config.yaml
n_mels: 40
input: "mfcc"
arch: "convnext"
mlp_ratio: 2
optimizer: "adam_atan2"
learning_rate: 0.0016
final_lr_fraction: 0
Rows from block 4 of a small sound classifier, named by matrix and row number. Rows with one number belong to one neuron. Each number is 500 + 25 x the weight over its row's rms, rounded and kept within 0 to 999. All counts start at 0. Numbers have three digits each.
After each neuron's rows are labels from the 100 clips, of 14976, where the neuron reaches its highest value: "strongest on" is what is common among them. Only what is clearly more common there than usual is listed. The data: struck, bounced, scraped and rolled objects made by modal synthesis. In brackets: how many of the 100, against the usual share in percent.
# fc1: MLP up (model.blocks.4.mlp.fc1.weight, 384x192), inputs 144-191
# fc2: MLP down (model.blocks.4.mlp.fc2.weight, 192x384, transposed), outputs 144-191

fc1.192:590508421504511511531502489521446489491497506481534556483504499489502500540479473500498486531497498498488532552501504490448493511500500438460511
fc2.192:505506529498495491499500499542508474471530515503495496508502498497431479498515543621487494512488500493521538502501489533501504473500502467518501
strongest on: text has "noise" (46 vs 17.5)

fc1.313:502514511474510485499569499541509499496485565472502532503475501486557496468514494440495498487502513499483489507539531481503507501474514501438483
fc2.313:503505512499501489499516474529487500545506436537481579502525500507504507502515526543485500488489525496458508516491439528489480518471504501525495
strongest on: plastic-like damping (59 vs 16.3); scraping (59 vs 19.6)

fc1.367:556494481481518506480483473572435492503482524468504525477528506500501503480507476505513522470504489500502494498524540494502503534475502499454522
fc2.367:514500540515474546498491507502504512488483550481449480535490498502416497488501501502498480491503502499496480474498493500488480502499499511495503
strongest on: one hit (69 vs 20.2); large (66 vs 33.7)

fc1.177:489546475510451482512512506526451547484497498503517516493502501500501504505488513500500496528483508499509497503506513546501493500541493468496529
fc2.177:530508490497500513503534465489482501492466500474484498496499521497478500482493479515508498485525470480486511465498512503524503490499496501468481
strongest on: rolling (50 vs 20.3); scraping (48 vs 19.6)

fc1.213:498501517514524462525464484492490503478511517506494490513438476504491432499501523485486448509479504516471496500508493525515545504483499488554498
fc2.213:508394521505530500518493509540562500499524552514507452498499519502501519542517491440500474506514503488522510506497497470500502468507500521526444
strongest on: repeated hits (59 vs 19.7)

fc1.128:505561474501526539454476510566514537476484522517490518505502514523487536505504513450505524524475522511503500486534502484525504495546490501519496
fc2.128:493486506443484504468520483497504536465498508498481516485503522512497475500460478509477486496550484472466499467497496469502493507501481507498495
strongest on: scraping (59 vs 19.6); clipping (27 vs 7.8); text has "clipped" (27 vs 7.8)

fc1.64:515560500515517561497486503514468581496515511499479501501472513498501500530497504462487498495488532500503530553540500496481497456504504474505493
fc2.64:498519496484533521506475533529468467518434483495456501471499509473466501510479496491514550527499539544496527511508504540476490438498478489490422
strongest on: reverberation (68 vs 24.4); text has "room" (68 vs 24.4); text has "reverberant" (68 vs 24.4); clipping (34 vs 7.8)

fc1.160:501486532516475499499559483502501503499500499510500512499494497498478502559510535443499495549494510501462515500543499546511501518502520497536429
fc2.160:471523530521479511515500489494553509516507500495504510507468500532500479490505486502525546484491476501521501484502553455538520524552540491505503
strongest on: hard striker (80 vs 50); reverberation (74 vs 24.4); text has "room" (74 vs 24.4); text has "reverberant" (74 vs 24.4)

fc1.126:460508499494524500495501546505535573503537503478494543507497509466516512499575493500492482497500500507498502507539494495498511502499419496511489
fc2.126:485503500496498518521503586493494501506504501508518497506498519507474501500518517504435496449500492564509505554533500455492489491507511494502500
strongest on: small (62 vs 33.5); rolling (60 vs 20.3); steel-like damping (36 vs 16.5)

fc1.247:528559474532503498557513512497461495439500507495513529526497499474500501521517471500477472515497498495447475526499496505437508498509497476500520
fc2.247:428538499525523508499525500500518500516542489499500523496537506502532502494499510567505506556507525469501539533520517497386482506504487467496515
strongest on: rubber-like damping (58 vs 16.9); bouncing (53 vs 20.2)

fc1.39:504539503496448461511514536523507497456503513490521545479481509511484514495489527495490514506501520537499541515509526518504498500505503500500495
fc2.39:500498505528504511517497496534513470456432488493481500497478485504492495481512497489505498499495482485501458499490510500500504502515493500485497
strongest on: thin (high-pass) (34 vs 12)

fc1.228:501502518492475495488502511497509499485499503499523499466451490506503478571524542410516495523516501493455541502498483495519447475481410500564504
fc2.228:500524500500525503502480499534503496477496500494497416500518504457428512507553500502502470504495505475513506501503505463493545502500491500510462
strongest on: rubber-like damping (46 vs 16.9); pink noise (28 vs 8.6)

fc1.251:477500500522557496491495494506494533473498508500511504550500493500513492500489507495459492515478523445499538504501450502525574492506456498500484
fc2.251:505495495488524495536481460512500457476484491497516489501510435508536497506528480499463503499447473525463479556577523507512464533507499516499503
strongest on: reverberation (60 vs 24.4); text has "room" (60 vs 24.4); text has "reverberant" (60 vs 24.4); bouncing (47 vs 20.2)

fc1.185:562513461486500500535487444562397492504485509477491502471513517494536519480500496501519497474500500491494483509495506494498502553482491473463525
fc2.185:539502549504500515500498502556508539502510526507500508531502504505481542499517508504490501503510514499512512494489490503499493516497503515506545
strongest on: one hit (56 vs 20.2); pink noise (34 vs 8.6)

fc1.221:545500493498503513499536456538484500515514486496491520531529498450489507484547500486501518482490501493502484507505504516500502489508478493478493
fc2.221:501491502512495501502496486503505516498488514492501482510499517499463472496462496526500473498495467560516502478499503503500488500501493494502516
strongest on: plastic-like damping (39 vs 16.3)

fc1.246:514570481512501544506525498528505491493497526465519493506459498505472491481509482439474521496480522475498492567512472475499499502471504510485493
fc2.246:584494508511482555499542448490494508564504466510512537508537503500499512512500530511501492527512518500492500497481427589547458502497502500520558
strongest on: wood-like damping (56 vs 17); plastic-like damping (40 vs 16.3)

fc1.304:490513522518483505504487518512498501490504513512526506526503507500476505497519507480487497461417494491500515521496499493507496400518479492503502
fc2.304:571493488532533499500496449515502505504499492497488438488528471516503497496504488463562529492507510506508494506498513519537506499503507491510576
strongest on: steel-like damping (51 vs 16.5); mains hum (30 vs 8.5)

fc1.42:530579415487490503545503501457454499498497544489563499446496549496466514505506499503509498507493492429488501554519500473509478517483502490488518
fc2.42:501502515480510544503513499494536500547544499532525526534525476503496517520499504544498510516478534498523552575506509502459505517499529501513492
strongest on: pink noise (40 vs 8.6)

fc1.379:537512500508468500463501501501501500500565503535568523488507446519495503530539548499491500508499486448504492508502489501459497470515478502524493
fc2.379:489526505491525502521514500477500481477500497534504488577501538482491483532485511540467502569495511529510507503545503498444502500456510465573480
strongest on: bouncing (49 vs 20.2); text has "noise" (38 vs 17.5)

fc1.355:498514498499521524512523503498500485474535500480518512493417482494495491455477465431475523479500579501516501547516485485505489505514535481508501
fc2.355:502541541516510500530636539500518568482521514501532500490506502487497515498539515498482484494549541541482511506495498501494455505499533497523498
strongest on: repeated hits (64 vs 19.7); rubber-like damping (52 vs 16.9)

fc1.359:499504507454522501502513489540502497496477597455531537511501508503568498490501497457511510483483528498495489500511527447500483486465521507435498
fc2.359:532511534492508488496511485531492500564505463502510610500500497505539528495509531505481502486501532491471487500496471550504486515482501498506498
strongest on: wood-like damping (64 vs 17); scraping (48 vs 19.6); clipping (26 vs 7.8)

fc1.341:516502539448420497548494508514493468482501545481493537499441556510491515510489514489503488530484505501465511502538490496500422472493518468498460
fc2.341:537502520488596506501488497480500493503546482501465499511543482516509448470500488489488484507500503515450515542511500546525473497496480499471438
strongest on: ceramic-like damping (37 vs 16.5)

fc1.260:497495495513496462477449489492494514499518499520525497506500492480512466483514517489473478502494499506442485499500500526501545501500486439545498
fc2.260:500467503498511499525499536529536503479506518500493496497503533557499503561498441459503450499486499475593514501498498499495496492493500551559506
strongest on: repeated hits (64 vs 19.7); plastic-like damping (44 vs 16.3)

fc1.331:539496498501551493605497502492507498499473500472449507517450465507498494499479485500482437517498490597495525511515500493501569515478507497501498
fc2.331:461572514501522503499504499564509508519501485543499498521500475520472600497514530494461495518499525495507515502490487508458512491499502485521442
strongest on: white noise (30 vs 8.9); pink noise (25 vs 8.6)

fc1.306:497515503506507488538520512498498498502493495500487519514456505505493466504508502450479501498427526496501514563502478531531490459497435485533500
fc2.306:551410491501503487509496495491520498500501497477508477514483498464525522501501537491500521500501458512503486497487499504512521493522508500489455
strongest on: mains hum (28 vs 8.5)

fc1.97:493499512510494504501559530495493487500560494501559518501445540494497493475507493455495512418500535487534518500500479537504461436513501504502463
fc2.97:516484501476551501500596499503535496493462506509498512487441499472500523532512501496471500515511503500471500495464520520507524525487506565526518
strongest on: rubber-like damping (70 vs 16.9); rumble (25 vs 8.3); pink noise (25 vs 8.6)

fc1.321:477538501497501516504509545499514512499502562497537523495486502494500511493516503485476496494497488511501482500537506460503507503481500499478498
fc2.321:514508510506470484496501552496497500590500471511526547492463501513505502537499502481533514500497557498515498502456497502485522500497505491501511
strongest on: scraping (59 vs 19.6); rubber-like damping (36 vs 16.9)

fc1.110:498537465506521528485473500563512529511460498532470501501500498508498528527495565484502517523460530499508501492500504497496511498531515502507497
fc2.110:496487516489467512448503454481533507477508502501475520502507511498495462466462491518477475504531469532482506494502498483536503518500466509495494
strongest on: scraping (62 vs 19.6); rubber-like damping (40 vs 16.9)

fc1.226:501499503495433460499464512496502498515551499500496500523503500498484492507465514500501530505499477507526501498505505590424490483650506500602549
fc2.226:495508506535525498501493482541497498518502464503511519502530529500535479567487500503499592499482521500452589503499478520516463505477488519564495
strongest on: thin (high-pass) (29 vs 12)

fc1.148:506501546481512497493550460488518501495484497501504501493468475531501499600518580453498489529524495499476540508502478540512453501498493491541488
fc2.148:469496511514449510507435499447523495500523500507489503522467529504498523475496486495501505496477486505516501480498515498497554518503501490501503
strongest on: rumble (49 vs 8.3); pink noise (34 vs 8.6)

fc1.376:528519479505436468517521502497475529507503493496526497476507485474502527498498490495502519494489524487524490578546494521505495491549500485517521
fc2.376:537506522492470490500505487504488502471488524500496507537459500501454497500502478500498499471518474448463485472501522488498481477476508494490477
strongest on: scraping (76 vs 19.6)

fc1.131:503511563484535516503487524500524502500497523474550477472499478531505510469505554467500479504542487502498499565477502433501503485505530479499527
fc2.131:519510497529482496496503409468485500498442497506455493524502507477479512501500506492512495503486505499531440514513511484515504509511502481465512
strongest on: steel-like damping (46 vs 16.5)

fc1.325:504528483506498565474465533512506530508489501528480508497500499499492532505500540499504529488458526546499502496573508502507503498502501506530486
fc2.325:524474500475502485463503490493518537449500476478493514502493542512505463479479480496486487504521459495500499472458497459535500505505460509494501
strongest on: scraping (91 vs 19.6); rubber-like damping (40 vs 16.9)

fc1.75:501514553576530493433480464522500500499519515516540510518505502505480502500512500499463512490513500413490496500515476492497552499535486497502501
fc2.75:468482515464471504511496470554495452516502511499501519513549420499481543519501508513469453490496511507498500519497494498513468508509521499498497
strongest on: bouncing (66 vs 20.2)

fc1.324:503500468495493538545508489497508529500494497481525499464428479531489524529469497502492515489464547504497500499498503489427501501500557468453524
fc2.324:499500504559497499515511531486501502531501548500501497495500503506493482502501541511507456505519489535513501510514526506484495460501507501506508
strongest on: reverberation (74 vs 24.4); text has "room" (74 vs 24.4); text has "reverberant" (74 vs 24.4)

fc1.263:571501490490507500470524489547513506499477502512506521499488504566505535521495537439506502535487519499514514498491511487518495501507529496515499
fc2.263:503500515477468483431540477441509494483493496524523565502480514499492495486425501522497509477511474516481502451501497494498496498469496500501488
strongest on: scraping (51 vs 19.6)

fc1.276:509521488491511498535496499524489502501488492456501503495504526491594495506525498509501501489500499498506500506499517481500491511496439479490537
fc2.276:527472524470495495499504501557470500515494500506497509503494497498455549511511503516492477511557513496512500500500468490492458510498515460498541
strongest on: rumble (26 vs 8.3)

fc1.307:485502516502500516507507494492499539497570500504495500503458455500501499456498498456472496492489523528528500501514494537465484489501551492500487
fc2.307:489501550487530486509603540520480500495505509501518513509497504496501553552479501497462501517525530493438500504471496502499492501468502584521497
strongest on: repeated hits (62 vs 19.7); rubber-like damping (52 vs 16.9)

fc1.372:488535537472518561505520494520494492467498543465492504499466486500526490472506524444498502496506498497496499568520457485504496466471485503473491
fc2.372:519490504500501499503496448573460501499492466510439564507508499475493512501502537505474490514494511487537458505499490536503498584489464495502551
strongest on: wood-like damping (46 vs 17)

fc1.203:503500510492506461451487558512500495485540531497533494479473463500502502523501502505494506521515497472460497500523478505501488500492519495511511
fc2.203:482495500499506492492503511504517504500494537499507495501514525497458498505562528514500483505500523500537499497488494458492561511491510517506565
strongest on: hard striker (77 vs 50); repeated hits (72 vs 19.7)

fc1.254:548500439501499489519519501497469497441483513511493532502504506474551478477513478500518424510496501512503499538505535520473540522542442501531503
fc2.254:449497553503511501502520510559489500503514526506440511500598497505484509502520525592490443499502497500497541492490494498480487526495512504545544
strongest on: bouncing (67 vs 20.2); plastic-like damping (60 vs 16.3)

fc1.33:498560559520569530501464532506498515498526541500565500508497512492483495471503555503508502507508490491503500512500493478500523461505516501469498
fc2.33:521469499502473498505507467464491499527476474501494499477506489506489508504530497497514491490409500513554409505500509510555506529498511485503517
strongest on: one hit (44 vs 20.2); ceramic-like damping (42 vs 16.5)

fc1.98:571520462505503558464483478544454499496511501522507511482503499485497474487540492500472502500481497483504498523515508486486530500501495513461537
fc2.98:508484511537507504485507492501495529464524542491514432527506498488467498490505518507506502512511504506525512486501526526498474475498503497502498
strongest on: pink noise (50 vs 8.6); white noise (33 vs 8.9)

fc1.179:496538505527488519505479506518467569489506504500498496482471513488498517545495512475502487473493555503496489549549500536500499492531503439505506
fc2.179:496495496461500496500492533557483503542492478504471497444495474472506517469499502497518500460541507499501493499504499526484485489483497517465469
strongest on: membrane (30 vs 12.6); muffled (low-pass) (28 vs 11.5)

fc1.273:515500500507465508516379508506496497497505502543500502507513480500501502505493539517504504516483493530508494498501532548404502461588503480535512
fc2.273:495510576515508487503495489551444496493548462517496545516547503508523462518500496505455545494486500509469556508501500530502437495497497499557498
strongest on: muffled (low-pass) (35 vs 11.5)

fc1.194:511500497483479483484483526478486474497536609520530496497504523526574526531500543495500422518502501478438476508495505475522489495498499494525478
fc2.194:491448501484496496490504481560535498500487518500498492517550498497495507513499507570502450539516522500548500500499485484500512505500504538500572
strongest on: bouncing (52 vs 20.2); action: repeated hits (47 vs 19.7); plastic-like damping (45 vs 16.3)

fc1.300:510495509479439505466471515497504485495520552513543481481502502527526548571522504475519509522522546463450494497492487505488462492496476462510501
fc2.300:469502509501544497501519500563519503509512520500457447502559504480434498512520525556501437502520500499529501507500499489460521519490492507505503
strongest on: repeated hits (48 vs 19.7)

fc1.195:578497484490519532462487488552470516498495549448510543490510494499519517498500492521502506497508482498497489500528554496483496513475495500430509
fc2.195:519490546511468547515482510488525499491511529498442446518494507501430488480520499510497487481500495497508495496490474498500498500479498528493499
strongest on: one hit (74 vs 20.2); material: wood (42 vs 17); rumble (34 vs 8.3)

fc1.58:582498488479501498560490486505480498468489530501514500483489547523550509512454489496506448511451505512482494518508494503515476511499524492514505
fc2.58:476512502501501502527506515477520491510499488499522502512511493508518550470502473500499506490524534520501497531496509475460498512505530509468490
strongest on: ceramic-like damping (39 vs 16.5)

fc1.211:497506524541558494447496482525485517482501512501506523544499499502513502503490540496447498522484500443495506500517471510527561499502474493504496
fc2.211:499488502509500493551498469516496441496488499481532475493520442502519506500515486514484508478485490509497435512562545504501455512502509508488515
strongest on: bouncing (44 vs 20.2); material: steel (36 vs 16.5)

fc1.142:459496512490506483519499498537507476438502496500495493460502585532499505539480500502521503526507520497502563493500455496475523526550515508508443
fc2.142:568474473506443503472498464499464491492489495493488498446460497501479495501471450456511527480479466463500467475508493500505501486492484486493506
strongest on: plastic-like damping (40 vs 16.3)

fc1.186:500502499506462506496557511556502548499504527479514516445485531489495509500510489418501502507504505502449491572506530509501523467501503501492471
fc2.186:481486544499504538550501493487496504496484506508502536508516499482531545478558523530500445513543484545510499506501506497479499498508552499499535
strongest on: white noise (60 vs 8.9)

fc1.294:505503511488467511482499517486500498500512513534571502451493493503553503502516551437510492501505500480473501500501472495517424468501469500560514
fc2.294:488515487503500505501501477525500474496458503504495479498520510483443500501562534557500481518493502465533509499501500446493551511497481498519500
strongest on: rubber-like damping (63 vs 16.9); repeated hits (46 vs 19.7)

fc1.164:502502529502560509493505499529520500512538496501544495498500500442472508511518495460483507511502497488500477503568501518529509504519471496505499
fc2.164:489518492500476479503503509507490494496500500480516501464486485497487478485494479500531518457418497439499490465500501505499493476496492479497480
strongest on: glass-like damping (42 vs 16.7)

fc1.259:505504495528521571500512513510509500466550501501497477522501497474453517499517490518476499503500495486529511513501466498486500478511477502500484
fc2.259:510469503508434455502526509457542499484494500471519493469483481498485479472498498498563499475412501493526443501534501504500526498493485475502505
strongest on: glass-like damping (40 vs 16.7)

fc1.106:509518503533495493443483484536479498495546506506570503429500530498474521503535486500472496493549500388482500503513500499484438499513494500532522
fc2.106:460542497500511508529498486514498466546496499529497500507524443499495571501536531515451495503500503500494502522505486499501511504487530468500453
strongest on: striker: soft (81 vs 50); bouncing (75 vs 20.2)

fc1.150:543524489552500506525512517505497500490537518513497472525504517500495511492510515504497479503486500499513484500523502498477494459499499493488501
fc2.150:508501503499468466487521501453529486502513483485558476504489497504462455485494503498536507497478508494536469492499498502500512447487480478511524
strongest on: glass-like damping (38 vs 16.7)

fc1.369:489500542531506501498502467540499549509495489517468499500426496477467502505475500468482517501503531501499489500531490531512525493501536497500527
fc2.369:472493500551472471515509547536508500547503503518529505482477487483505487510503507524500490568516498489547508516520528493431501451512543452511506
strongest on: reverberation (84 vs 24.4); text has "room" (84 vs 24.4); text has "reverberant" (84 vs 24.4); striker: hard (82 vs 50)

fc1.239:544499504492463501511481505492506497515572500500506510532504470500498524565478521503518504517489492513495483497506524504402429442601501493510538
fc2.239:488503511541498502517507467497486497491511501512510509501544507522532452505439480536497499491469498529500565523500507508516449498487497515541525
strongest on: clipping (35 vs 7.8); text has "clipped" (35 vs 7.8)

fc1.301:543510514484502501447511479540500504471460608453499525500515565499566502490516514502554509497511503500475508499510554475487480504472507498450495
fc2.301:506507539485508539536500467498502499493494496502488510500499488509495530488508475509465499500506499507423479500495473512493483501469499534505497
strongest on: wood-like damping (68 vs 17); one hit (65 vs 20.2)

fc1.80:513521479496504527500501502531439522498499501456500533502499526461526500500516482506499496540491497473509523594571507462495487507505450494464511
fc2.80:507503527504477485493503518520494486463511500500521498491504505464417495492478483505462510497532506492492502537505496474469445473496519455496497
strongest on: one hit (50 vs 20.2); pink noise (26 vs 8.6)

fc1.328:537511446541504491507476498500460496478491510492579475507494512503502505521485489494452510507499534442469495516497504497501535484475525478498517
fc2.328:491498510465465499495537512422506490497521468500498521465515481498507495466487477450506504499512501499461470546509497510500441498499504500471485
strongest on: one hit (48 vs 20.2); glass-like damping (40 vs 16.7)

fc1.123:504500510496554603502490523505499492497539500494552492500504501485471507479526469502499501502501498487544502503495500484501492480519459500445488
fc2.123:513470494498480504507504495497501502500456511497509499477477489482479500481500529500537480491427487490506447504513506497508500496500490474459500
strongest on: one hit (72 vs 20.2); ceramic-like damping (50 vs 16.5)

fc1.170:526515476519448499506537529499441518500497498499496500523508510442473502501500502527493479502506515516501481513504518511470523457518484501473509
fc2.170:497521531490492505502536501509511507496500453498453503516477499494481496495502519496526556495500496483505493501501518514498500494523504501495477
strongest on: scraping (52 vs 19.6); rolling (48 vs 20.3)

fc1.175:496499511543540506463487497502506531491478502495483498546505508502568497529489561497496500513501500522496523499514508507508545538500488499528483
fc2.175:489500503514519516534500482510523467481470499507524487485503500521509522484546503531469507493469487509518492531550539472488477507530512495487498
strongest on: reverberation (49 vs 24.4); text has "room" (49 vs 24.4); text has "reverberant" (49 vs 24.4); bouncing (47 vs 20.2)

fc1.21:539529501500515523496542474552494511465485499493470545508501498472498491494532521501514503476501503493502521525499507514434494497508496497502487
fc2.21:439488488494496524498501501540500499507498516500494499461517488481488512464491484543509519470508486506475500482499523483499476500465478489491516
strongest on: repeated hits (54 vs 19.7)

fc1.100:524513499508499533498512526500500503501561506509500464499502508495468523501527507515496496504502496504509498501502513500493481441519481490497490
fc2.100:509505499500480481490515502460514467498499500479530481483473487499474467485482497499556529484431500467518463480512536482498515465495463474511503
strongest on: steel-like damping (54 vs 16.5)

fc1.255:514501505500501510502495460498516501501476499500537498487460479508490503551498504502511519460502556477483499532498480503495502492488513378513499
fc2.255:556462478516480499480492477499503491481488510476491459473490556425497482504493508496521540473506529535518522491509502433507501465503512499485491
strongest on: clipping (28 vs 7.8); rumble (28 vs 8.3); text has "clipped" (28 vs 7.8)

fc1.137:527510488492504526489525466549473499493497500495470535517531511470507506496514497495504535489500510490503510500500500516482469493515473489489483
fc2.137:489487502500497507500501492504507517485488534463502503488500497498469486474472487524501506499488477563505502473495503505500490497479479478503522
strongest on: repeated hits (49 vs 19.7); plastic-like damping (38 vs 16.3)

fc1.94:496500482500471497472500506518507541463483489496509512449503538523466546502479507481524511501500527540509496489496559544523492500553525490512514
fc2.94:526489508536454505498496460478499495495478543501499512510485513496493460433490488495502492493539424502503500488506510496560512507479463516480530
strongest on: quiet level (57 vs 28.4); rolling (42 vs 20.3)

fc1.113:504535495503470485515504564490485508483506489473539498552456476496500506488495494504510468463508510498447497555508479517513501500499485500501499
fc2.113:505462481506500514493466552508469442521477504438511512487503487511515504436511462477504538479460513517494439517498500493527497505509480482417504
strongest on: rolling (57 vs 20.3); scraping (43 vs 19.6)

fc1.231:549527498494500507464502498527469500505497504471488521500516498490486513462519483498514529462494486513502481500571543498500503489498492494465523
fc2.231:535485520545484524492499499519501507499474566488498436500495504511432459498499463502474483500503499496499485456505500511481479500468486506500504
strongest on: large (71 vs 33.7); one hit (62 vs 20.2)

fc1.49:499482455526513494524493500513503475499478499479501498563483477506527476522476496510438493513498538510506590497527500510473519502499501475494509
fc2.49:497559515487500496500476507510485493502500500500457519524494479508448486514505570519446506498496496500500517502507492519490490502502493484495474
strongest on: rolling (54 vs 20.3); scraping (44 vs 19.6)

fc1.270:494513500494474504515501519527473491466525517539512603505481509471503545489477495472510489515500501491500500507504511478513478475522501514496517
fc2.270:503492516512586518509475507507510513499513500483476503519501533501544481478522479494490457467508498502488487501502511497500506496499520501472502
strongest on: quiet level (78 vs 28.4); rolling (62 vs 20.3); membrane (34 vs 12.6)

fc1.182:500501499496500501503553513501499500513452484483497557501495502484508501555497490460499499522497509510496514495498497552529473498510500480495470
fc2.182:519478517510455532552492502518518469503498501504492504480480508561498491476514457497492501448482494498486499509501523474520513524531507523503436
strongest on: pink noise (49 vs 8.6); rumble (28 vs 8.3)

fc1.233:501498507497416450499452510491502493517548495521500500538500493484492487537462527505503543505489492509519500498504501622426492473608484500609515
fc2.233:495514506541536495500491493562496497513498459504508504501524533500524483588484500496499589509473519500473575507498492519502447505470485509592513
strongest on: thin (high-pass) (30 vs 12); muffled (low-pass) (29 vs 11.5)

fc1.13:492541485533509574512467500504478509500500501463554469503498499488504481496528498499483501491508500459495492556510479471498520480488511499480566
fc2.13:505501501514500500529500503495491521447482535500506478513453523494493498500501553501507477483507514505496446486504505551510453500509511503470479
strongest on: striker: soft (79 vs 50); pink noise (60 vs 8.6)